From a checkpoint of a small audio frame classifier: arch transformer.
Rows from block 4 of a small audio frame classifier, named by matrix and row number. Rows with one number belong to one neuron. Each number is 200 + 20 x the weight over its row's rms, rounded and kept within 0 to 999. All counts start at 0.
After each neuron's rows are labels from the 100 clips, of 14976, where the neuron reaches its largest size: "responds to" is what is common among them; "lies over" is the class under the peak. Only what is clearly more common there than usual is listed. The data: tunes sung on syllables by a formant synthesiser. In brackets: how many of the 100, against the usual share in percent.
# gate: MLP gate (model.blocks.4.mlp.gate.weight, 1024x256), inputs 64-127
# fc1: MLP up (model.blocks.4.mlp.fc1.weight, 1024x256), inputs 64-127
# fc2: MLP down (model.blocks.4.mlp.fc2.weight, 256x1024, transposed), outputs 64-127

gate.662,187,199,207,217,206,183,198,200,201,211,192,180,174,181,200,213,190,215,207,181,206,187,186,196,177,186,218,205,173,201,196,198,184,194,189,209,176,186,186,184,191,174,202,187,205,189,194,200,251,172,183,175,211,209,187,194,201,246,186,198,199,167,204,219
fc1.662,184,210,190,202,214,207,197,165,185,151,217,195,205,224,193,157,190,183,202,236,198,201,216,203,190,196,157,189,196,210,218,289,225,201,208,179,223,192,212,207,218,182,182,213,197,221,212,195,219,202,218,218,227,175,195,214,152,188,208,202,180,201,225,202
fc2.662,185,188,211,192,190,197,198,221,182,213,216,192,217,158,200,188,200,236,211,199,191,192,207,227,252,215,174,206,170,186,195,191,233,214,171,202,192,206,206,203,196,205,214,204,206,192,178,223,225,189,206,224,151,218,187,227,206,242,177,189,177,226,209,169
responds to: vowel: /u/ (85 vs 16.6)
lies over: /u/ (61 vs 11.7)

gate.403,190,227,191,211,162,242,184,193,190,159,200,186,189,212,173,187,191,222,190,184,229,177,227,202,172,208,192,189,161,223,194,192,189,209,217,233,178,187,185,211,231,217,209,209,231,206,203,221,183,160,195,231,156,167,217,176,169,191,183,223,189,204,205,203
fc1.403,223,200,188,253,191,218,170,183,197,220,177,212,210,196,228,206,232,228,165,223,195,213,181,169,193,183,198,198,205,185,231,158,186,177,189,202,206,160,201,223,189,205,178,195,200,206,204,166,196,213,206,203,197,202,227,210,227,213,193,196,197,192,228,190
fc2.403,204,216,193,165,190,234,201,164,190,215,194,218,186,230,184,190,205,207,168,177,191,183,213,192,235,208,215,220,206,190,155,159,179,223,210,212,174,194,235,211,202,209,177,183,229,222,199,186,203,201,208,160,204,198,201,214,189,206,189,190,202,177,203,182
responds to: vowel: /i/ (94 vs 17.1); consonant: /ʃ/ (78 vs 12.4)
lies over: /i/ (69 vs 12.2)

gate.283,176,190,192,202,207,194,203,212,203,208,220,197,211,214,227,189,203,219,203,198,214,191,229,191,192,185,196,186,217,183,206,198,194,235,211,232,234,236,209,186,215,232,217,219,226,216,212,185,195,192,200,208,199,196,171,221,181,197,208,223,196,187,240,253
fc1.283,192,200,189,185,183,224,233,203,222,207,208,183,214,174,225,201,180,200,216,210,200,174,186,201,199,202,182,168,165,205,158,224,202,221,227,188,199,177,213,200,200,205,206,196,175,205,222,231,182,193,202,180,215,203,190,217,179,192,173,222,201,202,177,200
fc2.283,209,219,188,208,153,187,163,200,205,226,231,247,167,166,210,205,200,201,186,170,183,190,159,209,198,220,247,202,207,257,208,233,186,184,216,195,180,195,191,199,188,192,221,175,185,227,186,193,197,206,188,183,164,203,200,214,219,187,169,222,224,180,190,201
responds to: vowel: /i/ (94 vs 17.1); consonant: /ʃ/ (34 vs 12.4)
lies over: /i/ (67 vs 12.2)

gate.487,215,197,184,197,240,190,207,228,245,222,211,217,187,198,200,180,229,147,194,200,189,212,198,214,197,194,195,227,197,200,199,206,169,210,201,215,195,180,209,229,216,223,186,165,202,206,224,203,221,184,201,180,243,215,201,214,183,171,180,208,208,178,236,219
fc1.487,204,209,199,208,246,163,218,205,170,168,183,209,155,188,172,202,224,207,215,219,191,217,209,199,176,196,194,231,192,219,190,201,172,206,192,191,183,195,212,235,173,215,188,198,244,194,217,210,181,228,195,233,170,190,232,167,211,221,193,208,207,184,201,194
fc2.487,173,190,210,238,217,229,175,179,228,204,190,214,222,198,198,212,161,171,203,183,233,216,188,192,173,178,227,233,240,188,243,194,212,204,201,191,207,180,206,226,206,207,184,195,195,215,223,211,231,173,239,178,213,222,194,224,191,169,212,163,221,201,216,190
responds to: vowel: /ɑ/ (56 vs 16.6); vowel: /e/ (40 vs 16.6); muffled (low-pass) (29 vs 12)
lies over: /ɑ/ (43 vs 11.8); /e/ (28 vs 11.2)

gate.217,202,187,188,218,195,200,234,218,166,190,193,194,182,186,221,218,200,187,218,203,163,193,198,199,248,220,169,205,195,166,189,208,215,206,204,190,189,176,182,159,224,168,197,209,207,204,164,206,189,214,207,212,155,176,225,190,222,192,188,212,242,186,171,220
fc1.217,236,215,179,214,186,193,190,194,245,197,233,219,186,191,190,210,176,214,176,212,201,183,230,203,205,252,181,167,227,212,219,201,207,194,168,199,194,205,189,190,177,202,227,214,206,185,217,237,189,176,210,175,167,199,223,217,211,203,184,170,168,177,185,214
fc2.217,201,203,209,204,200,210,202,193,204,206,208,226,232,235,206,208,178,203,232,217,217,190,185,204,188,171,201,199,192,194,210,182,233,204,204,246,186,193,228,190,192,199,216,206,192,216,166,195,200,220,233,211,227,249,171,202,202,171,204,177,177,212,181,201
responds to: consonant: /ʃ/ (81 vs 12.4); vowel: /i/ (75 vs 17.1)
lies over: /i/ (51 vs 12.2)

gate.454,182,173,153,197,151,230,161,192,190,202,203,205,205,168,230,215,211,207,152,189,181,203,194,193,200,194,199,238,199,197,206,202,225,162,182,208,208,199,263,214,223,205,212,192,172,191,208,194,181,212,191,181,169,212,214,196,176,196,186,222,192,191,185,181
fc1.454,201,217,168,151,228,208,218,168,202,156,192,192,212,194,168,211,187,174,219,196,194,199,236,190,185,186,187,211,188,194,214,202,204,169,184,156,204,224,187,227,175,205,202,186,190,218,182,180,209,206,222,219,205,148,187,200,228,203,191,180,162,197,178,216
fc2.454,216,217,208,181,219,194,208,212,188,191,228,182,201,232,188,169,207,185,181,189,204,201,203,196,197,225,236,199,183,174,166,219,176,182,216,198,195,179,210,206,218,196,220,196,158,220,212,194,224,213,198,158,216,192,213,164,205,165,194,226,184,176,176,193
responds to: vowel: /o/ (54 vs 16.5); consonant: /ʃ/ (36 vs 12.4); consonant: /t/ (34 vs 13.1); consonant: /d/ (30 vs 12.5)
lies over: /o/ (32 vs 11.1)

gate.586,207,220,170,190,228,216,217,232,199,197,183,206,236,158,168,230,236,203,232,213,226,193,217,155,211,185,207,190,201,194,168,173,232,209,201,183,183,212,191,246,177,206,212,205,168,208,200,200,212,177,220,204,209,219,167,200,185,185,223,197,181,178,186,213
fc1.586,190,200,191,216,178,206,156,210,214,239,216,231,192,215,206,211,187,218,164,220,173,201,179,216,236,211,223,213,205,216,187,188,175,205,220,224,180,204,221,206,194,221,203,236,195,202,203,184,188,177,152,231,185,224,224,164,195,207,197,190,173,187,207,198
fc2.586,216,208,204,174,184,202,219,202,156,177,205,200,186,164,202,169,200,187,197,229,177,192,198,192,194,231,232,220,210,214,248,194,161,145,186,221,222,206,225,237,204,202,198,211,231,203,195,230,206,225,208,222,204,183,223,197,175,209,209,174,210,229,195,187
responds to: vowel: /o/ (72 vs 16.5); consonant: /ʃ/ (64 vs 12.4)
lies over: /o/ (39 vs 11.1)

gate.40,181,234,179,193,222,186,195,217,218,212,199,199,225,239,187,228,224,229,187,184,210,162,231,210,221,171,155,193,183,205,231,195,187,161,186,160,211,234,171,190,235,162,220,195,205,202,207,204,193,188,185,239,220,180,218,203,176,187,199,208,197,175,257,222
fc1.40,194,202,170,178,182,216,185,232,213,218,183,200,214,190,246,175,194,186,179,192,213,222,155,196,193,207,205,171,230,191,176,207,185,189,224,206,202,206,207,218,208,168,195,195,209,208,162,209,195,214,200,221,175,218,187,191,217,206,195,185,214,195,200,173
fc2.40,183,213,199,198,209,196,226,190,227,176,212,173,248,206,244,198,197,169,203,204,224,193,169,200,184,202,166,194,220,178,208,194,182,229,211,187,224,185,176,201,225,216,191,203,222,193,211,238,223,186,219,202,223,206,214,205,238,237,211,188,229,182,174,216
responds to: vowel: /e/ (95 vs 16.6); consonant: /ʃ/ (51 vs 12.4)
lies over: /e/ (49 vs 11.2)

gate.27,197,210,216,185,230,203,175,185,187,248,192,186,143,204,200,216,146,223,232,188,200,200,211,208,186,213,156,175,157,203,202,222,189,193,199,204,209,198,186,177,179,208,208,194,165,181,208,195,173,176,194,196,231,166,203,206,205,188,200,169,217,191,177,220
fc1.27,205,163,180,205,180,160,200,201,208,236,192,166,201,194,216,188,189,181,197,211,244,185,210,148,207,203,206,196,216,194,179,206,201,203,222,180,169,167,203,220,232,203,191,196,206,184,206,232,212,200,203,204,159,249,194,193,211,222,200,206,201,209,175,211
fc2.27,220,212,212,206,213,200,201,181,214,244,214,196,196,165,184,218,175,201,186,202,176,238,194,218,189,223,214,187,198,191,197,186,228,192,190,215,174,202,177,192,218,198,227,196,193,209,208,187,220,212,204,184,238,206,231,165,196,208,222,203,229,169,229,186
responds to: vowel: /u/ (66 vs 16.6); consonant: /ʃ/ (45 vs 12.4); consonant: /t/ (30 vs 13.1)
lies over: /u/ (43 vs 11.7)

gate.549,225,181,201,216,192,217,173,239,181,187,186,204,225,204,225,210,225,214,178,192,231,199,175,196,198,232,208,201,172,187,188,196,252,194,195,201,234,183,201,212,195,241,207,165,191,205,202,209,210,176,198,201,212,213,212,213,198,168,184,224,179,196,209,205
fc1.549,215,213,214,218,222,222,183,208,189,178,213,192,193,198,188,231,200,205,233,217,230,211,213,193,215,217,187,188,195,169,217,153,205,156,221,234,186,198,186,195,191,176,227,199,177,175,213,216,220,197,193,205,197,201,217,209,202,165,206,183,237,194,244,194
fc2.549,185,216,199,199,232,170,201,204,219,203,211,217,218,204,202,251,188,216,192,207,188,206,216,213,207,196,219,223,202,232,211,186,195,210,201,212,199,208,236,201,193,242,180,199,228,206,232,204,188,197,172,196,188,203,199,203,227,246,173,169,191,154,180,206
responds to: vowel: /o/ (95 vs 16.5); consonant: /t/ (48 vs 13.1); consonant: /d/ (36 vs 12.5)
lies over: /o/ (64 vs 11.1)

gate.664,184,236,209,235,194,197,186,236,207,216,219,192,210,192,220,224,184,175,188,237,180,165,174,185,229,196,205,178,160,173,187,192,168,201,211,202,229,204,197,205,191,227,203,175,224,169,179,210,217,183,276,145,209,213,190,180,218,190,205,232,181,194,167,225
fc1.664,217,218,170,192,218,152,228,193,193,243,221,249,179,206,180,252,216,232,180,172,207,172,195,188,231,197,238,194,217,209,201,198,172,224,197,198,208,185,215,205,232,238,182,160,176,217,220,203,215,235,192,218,179,205,203,193,212,230,200,189,254,177,191,195
fc2.664,189,230,178,227,216,217,188,229,227,196,214,197,207,192,209,197,186,188,191,192,196,184,192,194,171,252,181,182,203,218,213,204,196,210,206,241,143,196,222,192,225,181,208,183,195,198,197,225,173,181,187,190,186,204,190,188,180,161,183,198,186,211,245,211
responds to: vowel: /ɑ/ (98 vs 16.6); consonant: /l/ (37 vs 12.5)
lies over: /ɑ/ (73 vs 11.8)

gate.521,224,193,230,176,172,206,193,221,154,185,217,185,207,184,175,203,169,209,181,198,208,216,225,206,204,228,228,184,212,238,214,170,202,223,188,192,173,218,181,217,220,171,186,236,223,168,200,194,186,180,199,195,201,190,185,237,173,233,213,179,203,231,215,230
fc1.521,215,208,205,184,217,210,210,167,250,212,209,213,234,222,181,183,192,201,215,219,228,207,199,214,210,224,190,184,201,160,194,206,208,206,207,178,209,217,220,205,207,233,220,224,202,204,228,242,190,194,160,196,215,199,170,179,219,203,173,190,205,227,160,188
fc2.521,210,218,227,200,175,173,204,176,176,224,188,218,216,198,194,179,212,210,216,196,202,220,194,169,219,217,181,196,170,187,189,224,222,189,217,215,237,201,194,192,208,185,232,212,199,205,170,190,195,202,222,193,207,190,174,181,218,197,223,256,176,176,206,196
responds to: vowel: /e/ (62 vs 16.6); clipping (27 vs 8)
lies over: /e/ (40 vs 11.2)

gate.294,186,252,204,199,200,199,202,223,194,163,240,187,173,183,207,198,195,218,204,194,209,194,212,201,233,211,196,185,171,189,203,172,219,184,188,163,212,203,190,194,220,180,177,203,184,193,215,206,236,238,233,234,214,208,203,209,176,197,182,205,223,151,216,189
fc1.294,209,198,176,222,223,201,167,190,185,218,247,180,210,182,191,209,202,215,153,183,192,211,186,203,190,208,163,229,169,198,192,214,207,190,222,170,203,176,198,207,212,183,181,200,201,212,197,224,197,184,182,174,210,250,217,217,198,190,181,219,211,169,191,174
fc2.294,204,209,172,205,189,178,206,176,234,215,198,209,204,214,211,213,185,178,217,250,188,200,191,218,175,204,182,198,213,177,198,211,229,201,180,225,204,218,201,230,198,187,185,236,216,194,227,174,221,174,190,179,216,217,227,226,199,223,204,227,179,195,175,227
responds to: vowel: /ɑ/ (98 vs 16.6); clipping (47 vs 8); consonant: /ʃ/ (34 vs 12.4)
lies over: /ɑ/ (72 vs 11.8)

gate.645,192,196,183,226,193,191,192,216,185,200,157,222,222,235,195,220,179,170,193,212,203,200,212,206,209,169,178,230,217,205,204,171,186,182,224,183,225,223,175,184,194,209,232,218,178,191,182,244,213,215,170,206,202,217,198,209,194,206,199,178,250,228,239,189
fc1.645,216,171,181,197,173,202,162,206,193,230,186,193,193,205,180,156,208,190,222,195,200,161,228,189,212,193,182,183,198,228,184,195,195,191,202,194,189,241,184,183,196,215,181,209,206,247,220,194,198,165,224,180,213,200,210,210,178,183,201,195,220,171,240,206
fc2.645,208,219,205,201,196,190,201,202,230,196,225,200,220,229,171,217,192,246,226,174,206,205,165,188,198,244,195,179,165,197,210,186,215,214,228,191,178,178,188,204,201,162,217,179,212,237,196,195,236,197,211,215,184,190,208,213,176,233,197,242,208,186,157,199
responds to: vowel: /e/ (59 vs 16.6); high voice (50 vs 24.9); vowel: /i/ (41 vs 17.1)
lies over: /e/ (40 vs 11.2); /i/ (31 vs 12.2)

gate.630,173,197,172,247,208,172,190,232,221,250,240,215,196,220,222,184,218,174,207,216,170,202,196,168,224,220,213,195,199,195,194,192,198,183,179,226,212,210,210,174,201,210,189,206,199,186,202,183,178,144,228,210,138,194,196,193,215,228,217,183,193,230,201,204
fc1.630,229,225,214,177,214,165,167,203,195,188,224,188,188,195,198,183,184,178,190,204,203,226,204,201,178,195,207,187,196,211,225,181,185,214,204,193,222,176,209,162,190,225,231,210,186,173,250,195,180,204,232,188,197,204,191,208,196,201,198,186,184,235,182,200
fc2.630,200,191,224,192,177,183,188,213,153,224,156,196,194,181,211,199,185,206,222,215,197,224,201,184,227,199,241,184,186,208,202,204,227,224,205,198,226,184,213,214,185,204,199,217,198,185,219,187,238,205,211,232,201,193,248,200,210,199,208,176,193,191,217,186
responds to: vowel: /u/ (58 vs 16.6); muffled (low-pass) (33 vs 12)
lies over: /u/ (41 vs 11.7)

gate.63,178,210,225,236,200,183,173,196,178,161,207,234,213,198,155,220,231,211,183,179,210,204,184,235,220,181,193,237,191,184,176,191,159,202,209,202,195,193,227,227,194,171,193,177,162,203,198,215,206,208,203,212,186,208,187,205,214,187,211,217,214,188,219,199
fc1.63,214,231,176,193,172,173,215,183,192,214,217,206,221,176,175,174,183,162,218,184,188,210,210,196,183,175,229,175,194,202,198,224,198,191,203,206,231,242,179,166,191,168,213,200,219,176,179,189,193,193,193,195,204,203,186,220,221,183,238,193,186,209,204,221
fc2.63,183,180,185,209,181,227,198,210,181,235,215,199,183,170,187,188,250,198,238,182,192,183,172,193,195,214,246,195,172,195,182,215,198,203,212,226,172,174,167,199,253,187,186,189,225,220,204,232,220,233,218,197,175,230,215,204,236,195,223,198,180,205,202,199
responds to: consonant: /ʃ/ (98 vs 12.4); vowel: /u/ (90 vs 16.6)
lies over: /u/ (60 vs 11.7)

gate.485,198,197,226,202,180,187,203,184,191,192,183,188,236,232,184,227,228,196,156,199,205,220,221,196,209,184,145,198,207,197,233,202,205,153,207,211,204,236,209,206,190,192,231,197,222,240,188,209,196,226,204,188,191,145,200,239,190,206,197,188,233,206,198,208
fc1.485,205,206,214,206,180,196,212,234,226,164,179,215,186,225,226,209,173,183,214,194,215,194,208,204,203,231,210,201,177,165,207,199,194,205,182,202,195,185,200,213,208,196,182,214,216,218,210,179,167,233,196,184,214,196,206,199,162,212,175,203,188,195,205,183
fc2.485,178,220,191,208,200,174,170,196,168,229,232,189,182,188,208,191,195,206,185,197,196,215,210,201,182,194,207,221,234,171,185,159,173,204,214,181,220,208,228,187,218,214,213,205,186,208,187,185,190,188,191,220,193,196,161,187,175,208,205,207,212,188,227,270
responds to: vowel: /i/ (98 vs 17.1); consonant: /ʃ/ (94 vs 12.4)
lies over: /i/ (73 vs 12.2)

gate.682,202,205,213,215,233,165,207,214,178,197,189,221,210,213,189,176,195,206,184,182,209,228,162,191,212,216,164,179,186,211,154,197,197,215,203,196,194,209,177,195,182,217,194,207,222,208,182,166,212,208,207,195,207,211,197,187,218,221,176,195,203,184,198,190
fc1.682,194,202,207,183,227,181,215,204,212,207,192,210,204,222,205,193,213,210,207,228,212,191,199,171,179,233,202,196,207,187,227,201,169,225,251,233,186,181,202,225,211,199,182,189,214,190,230,199,248,220,177,212,230,179,190,193,210,204,225,196,207,212,180,206
fc2.682,180,184,231,164,176,202,235,170,229,205,218,184,232,225,193,199,153,181,192,200,171,188,232,179,196,207,210,173,220,186,202,200,221,183,189,180,200,199,213,229,213,184,178,191,155,196,211,213,203,187,188,201,201,258,213,199,208,197,229,240,193,231,225,209
responds to: vowel: /o/ (76 vs 16.5)
lies over: /o/ (52 vs 11.1)

gate.252,201,174,189,202,166,193,181,187,200,234,165,145,225,182,204,188,190,225,229,202,184,199,233,171,217,198,198,191,202,206,204,206,194,230,210,204,193,211,217,199,170,222,232,229,159,227,214,182,221,200,187,167,182,185,181,219,199,213,181,208,189,185,167,193
fc1.252,209,177,191,171,195,217,196,210,216,189,196,215,213,213,239,196,168,206,209,229,219,206,254,208,197,212,214,211,211,231,220,200,232,194,154,196,196,207,196,166,204,200,192,209,199,222,191,218,209,195,201,168,206,166,188,202,214,205,177,204,178,210,218,213
fc2.252,188,191,199,215,222,230,225,230,184,197,224,212,218,178,190,210,227,226,168,247,203,221,207,187,236,200,191,213,188,233,212,187,199,166,207,175,165,195,184,208,193,192,174,200,194,197,212,179,220,190,209,182,182,202,207,209,197,218,181,231,206,207,202,206
responds to: vowel: /u/ (54 vs 16.6); vowel: /o/ (46 vs 16.5)
lies over: /u/ (41 vs 11.7)

gate.293,186,170,193,224,205,194,209,228,183,195,207,206,204,188,236,194,214,209,213,195,208,182,210,204,189,191,178,228,169,168,218,208,204,205,186,224,192,195,208,168,197,214,205,190,212,188,191,194,227,227,215,190,160,206,195,221,219,223,187,172,188,195,207,191
fc1.293,187,200,211,180,196,203,175,201,206,226,224,186,213,193,211,264,228,177,222,186,231,228,219,196,200,206,201,208,202,207,205,183,169,188,226,201,166,195,200,189,195,161,188,191,197,177,177,188,210,181,189,183,205,197,214,198,203,198,158,224,189,165,204,192
fc2.293,184,204,173,185,233,184,209,176,184,208,214,219,209,193,214,210,190,190,199,188,210,184,209,170,196,162,201,225,215,217,208,218,213,227,176,191,186,186,191,196,230,179,207,223,197,204,177,191,179,190,194,197,181,185,194,188,197,164,244,202,205,170,199,180
responds to: vowel: /i/ (95 vs 17.1); muffled (low-pass) (41 vs 12)
lies over: /i/ (69 vs 12.2)

gate.250,178,204,170,211,189,208,201,193,221,210,224,220,206,215,215,175,206,195,236,200,171,199,181,204,180,222,203,201,171,204,207,214,234,216,228,197,199,198,223,173,203,185,207,245,205,198,201,213,219,174,198,171,202,167,195,212,219,203,177,215,211,217,196,185
fc1.250,183,212,223,198,195,211,214,226,181,195,213,194,186,221,225,183,189,209,204,195,208,215,197,206,185,199,215,195,219,208,204,191,218,157,202,205,207,217,177,203,199,222,214,210,241,175,151,213,209,191,208,199,199,212,189,167,216,154,188,169,195,212,190,211
fc2.250,174,165,190,204,227,206,172,203,187,203,207,154,191,201,196,179,198,217,172,204,215,177,204,188,229,205,189,215,208,204,195,197,210,211,201,208,150,220,193,208,224,172,198,240,205,206,212,210,207,214,172,217,191,198,207,210,221,247,222,193,206,222,223,220
responds to: consonant: /ʃ/ (90 vs 12.4); vowel: /ɑ/ (50 vs 16.6); vowel: /u/ (36 vs 16.6)
lies over: /ɑ/ (40 vs 11.8); /u/ (29 vs 11.7)

gate.456,187,224,199,183,216,209,228,185,204,242,220,198,222,211,187,215,216,213,207,185,191,217,214,192,194,197,173,194,219,198,210,196,201,188,175,174,221,172,199,175,185,162,213,200,179,191,206,207,223,192,187,191,177,187,183,177,195,192,161,224,194,190,210,197
fc1.456,167,181,166,201,154,204,168,153,189,202,215,181,157,216,215,192,164,174,177,209,233,237,226,198,208,148,201,215,216,207,177,227,152,207,224,175,218,182,225,205,183,210,222,228,182,200,203,191,193,218,191,209,192,192,208,185,190,185,180,189,173,226,210,207
fc2.456,161,220,166,214,210,202,211,215,230,224,226,219,236,226,237,209,167,213,204,226,195,183,224,216,170,214,204,207,198,204,163,164,201,211,180,201,167,188,187,211,228,207,198,177,178,215,202,215,194,190,157,214,209,186,211,154,227,203,217,184,202,180,169,197
responds to: vowel: /e/ (95 vs 16.6); thin (high-pass) (35 vs 11.8)
lies over: /e/ (54 vs 11.2)

gate.97,224,173,212,186,176,196,207,234,202,175,187,210,199,197,186,181,183,211,198,204,224,178,176,192,172,215,192,194,223,219,230,232,226,211,199,216,194,210,215,187,190,208,198,187,220,198,189,202,179,185,196,199,195,218,223,190,223,170,210,228,193,234,221,202
fc1.97,221,217,197,178,145,243,209,194,223,184,196,153,214,171,183,220,216,208,182,236,222,203,200,207,164,226,195,196,201,195,190,175,247,227,187,227,208,211,199,183,189,201,202,196,209,212,228,232,183,197,190,178,238,234,210,228,224,197,178,227,213,156,212,179
fc2.97,182,157,196,145,234,218,196,234,184,203,218,177,196,237,203,206,166,192,205,199,223,216,218,204,199,175,195,223,205,209,184,211,196,181,180,216,195,189,191,210,195,191,215,236,192,207,188,230,194,245,190,184,205,188,228,216,183,173,238,190,171,257,216,162
responds to: vowel: /ɑ/ (79 vs 16.6); consonant: /t/ (41 vs 13.1); consonant: /ʃ/ (38 vs 12.4)
lies over: /ɑ/ (48 vs 11.8)

gate.528,212,212,240,204,203,190,219,188,186,265,197,197,198,220,204,182,218,253,233,169,223,178,181,192,215,159,188,184,194,219,173,221,200,237,191,215,194,218,219,190,193,206,187,168,196,234,210,193,190,183,221,174,224,204,222,198,164,176,199,145,229,201,187,202
fc1.528,170,185,237,185,184,234,210,161,213,196,196,234,226,180,179,211,192,187,201,221,245,199,178,189,198,195,177,207,165,202,170,213,191,163,189,202,193,215,196,171,194,206,229,224,216,223,205,189,182,219,200,169,215,201,227,237,211,201,224,182,204,191,215,222
fc2.528,213,188,217,204,175,229,235,219,174,214,201,212,159,219,195,189,200,228,231,194,176,167,192,228,221,185,227,221,175,204,205,237,226,214,220,187,179,189,157,191,170,211,222,199,184,199,196,210,180,239,186,233,205,226,179,191,223,175,209,229,233,188,204,193
responds to: vowel: /i/ (100 vs 17.1)
lies over: /i/ (80 vs 12.2)

gate.708,206,195,202,191,170,161,210,190,212,261,196,174,225,217,212,216,181,189,181,198,201,214,224,152,196,188,173,189,220,187,194,214,204,212,172,212,205,211,192,174,223,183,187,173,214,151,201,207,224,204,208,207,163,156,194,194,197,191,202,230,200,204,201,173
fc1.708,206,205,196,230,214,190,168,197,226,187,191,227,190,183,241,197,209,231,175,179,194,206,189,209,209,206,164,175,172,216,197,212,188,197,203,192,210,216,200,203,212,226,159,209,176,203,239,190,225,164,221,173,182,226,187,173,186,203,206,175,185,180,185,252
fc2.708,188,210,188,196,245,181,158,197,180,205,224,218,221,219,223,231,208,174,202,183,181,204,218,245,227,231,206,226,169,169,202,217,209,187,219,209,209,203,222,189,168,168,179,212,223,166,197,220,186,209,196,215,200,212,220,193,198,222,212,205,195,215,217,180
responds to: vowel: /ɑ/ (100 vs 16.6); child-like voice (56 vs 24.3); consonant: /l/ (31 vs 12.5)
lies over: /ɑ/ (70 vs 11.8)

gate.533,201,198,166,199,201,199,195,206,159,229,187,192,213,213,183,201,192,186,215,194,215,198,189,167,202,181,201,168,213,230,175,192,183,198,166,155,182,202,193,186,207,224,184,209,228,211,185,210,198,209,167,202,210,180,198,234,165,199,216,216,219,183,201,203
fc1.533,184,187,208,188,195,229,230,178,221,186,197,219,229,191,182,204,218,200,162,200,218,194,202,238,201,206,180,177,231,208,187,221,202,231,215,205,178,199,193,180,232,183,208,214,212,207,183,177,196,202,211,183,177,190,247,186,210,182,188,178,171,216,179,234
fc2.533,216,188,214,218,186,192,248,211,165,197,216,208,158,179,186,193,187,174,194,196,240,239,223,184,207,184,183,167,231,205,217,188,192,199,192,185,228,191,193,191,210,217,185,176,221,206,206,203,213,200,181,218,170,175,195,172,171,209,207,199,128,206,207,192
responds to: vowel: /u/ (72 vs 16.6)
lies over: /u/ (50 vs 11.7)

gate.289,202,183,158,215,202,226,222,200,220,199,201,196,213,220,190,205,206,171,205,207,182,182,197,219,192,204,190,212,198,219,237,166,140,233,212,184,180,235,219,188,198,189,215,189,188,166,162,191,218,202,219,190,165,181,213,196,185,192,212,196,189,208,160,190
fc1.289,191,188,203,194,213,205,176,188,184,186,218,178,232,237,162,202,193,177,190,212,175,217,195,223,218,200,180,233,192,242,222,209,209,204,215,219,222,213,230,248,201,186,187,210,217,170,183,228,209,199,165,177,197,165,183,192,188,240,259,209,232,197,198,199
fc2.289,193,227,174,166,205,204,208,181,193,236,199,194,179,187,218,186,193,227,190,192,207,202,176,189,208,197,173,176,227,194,199,215,249,232,194,237,190,234,217,177,159,159,191,197,213,209,193,190,200,187,230,176,222,207,217,201,211,209,207,215,161,192,209,210
responds to: vowel: /e/ (99 vs 16.6); child-like voice (52 vs 24.3); muffled (low-pass) (33 vs 12); pink noise (26 vs 7.6)
lies over: /e/ (60 vs 11.2)

gate.379,215,215,205,224,216,201,215,195,199,190,224,205,227,174,220,191,204,195,211,185,200,155,231,202,214,173,168,191,207,215,194,218,243,178,187,188,196,188,219,193,183,195,213,207,174,191,206,222,219,230,216,182,220,213,167,185,202,207,219,209,203,249,215,185
fc1.379,190,223,220,205,219,178,167,224,216,189,212,225,207,221,194,208,184,181,191,223,206,204,196,169,213,204,193,187,210,179,230,188,222,206,165,182,201,180,187,195,236,211,207,228,177,194,198,213,178,156,191,238,205,221,208,203,171,164,218,184,199,184,165,183
fc2.379,195,231,207,222,225,153,232,214,213,211,181,187,200,137,173,183,228,192,193,181,210,229,177,164,156,179,187,185,176,170,174,189,200,176,211,172,225,206,215,226,152,204,183,200,184,163,187,192,182,227,210,209,206,234,183,213,223,212,192,176,190,198,198,243
responds to: vowel: /i/ (94 vs 17.1); quiet level (71 vs 29.4); consonant: /l/ (39 vs 12.5)
lies over: /i/ (71 vs 12.2)

gate.102,179,174,191,215,185,189,184,214,191,176,202,204,186,245,192,205,220,200,175,154,169,204,208,156,200,203,175,205,209,164,186,210,196,213,199,218,196,219,201,229,218,215,218,244,228,199,206,170,207,217,214,236,212,208,199,215,204,177,195,151,229,202,203,201
fc1.102,191,210,196,196,188,184,204,221,213,205,184,225,180,210,227,199,186,194,230,199,171,185,192,182,198,183,178,211,198,219,201,173,197,184,215,201,234,239,187,199,186,206,241,156,230,212,195,229,240,196,214,179,226,193,211,188,202,177,241,195,209,200,200,221
fc2.102,224,223,242,181,197,210,180,201,199,202,180,174,220,207,211,186,155,200,206,201,188,187,194,223,195,224,181,187,218,204,206,222,203,224,234,188,194,202,183,188,210,204,232,181,177,183,234,189,214,206,191,184,195,246,214,184,167,202,211,252,220,185,232,186
responds to: vowel: /i/ (94 vs 17.1)
lies over: /i/ (64 vs 12.2)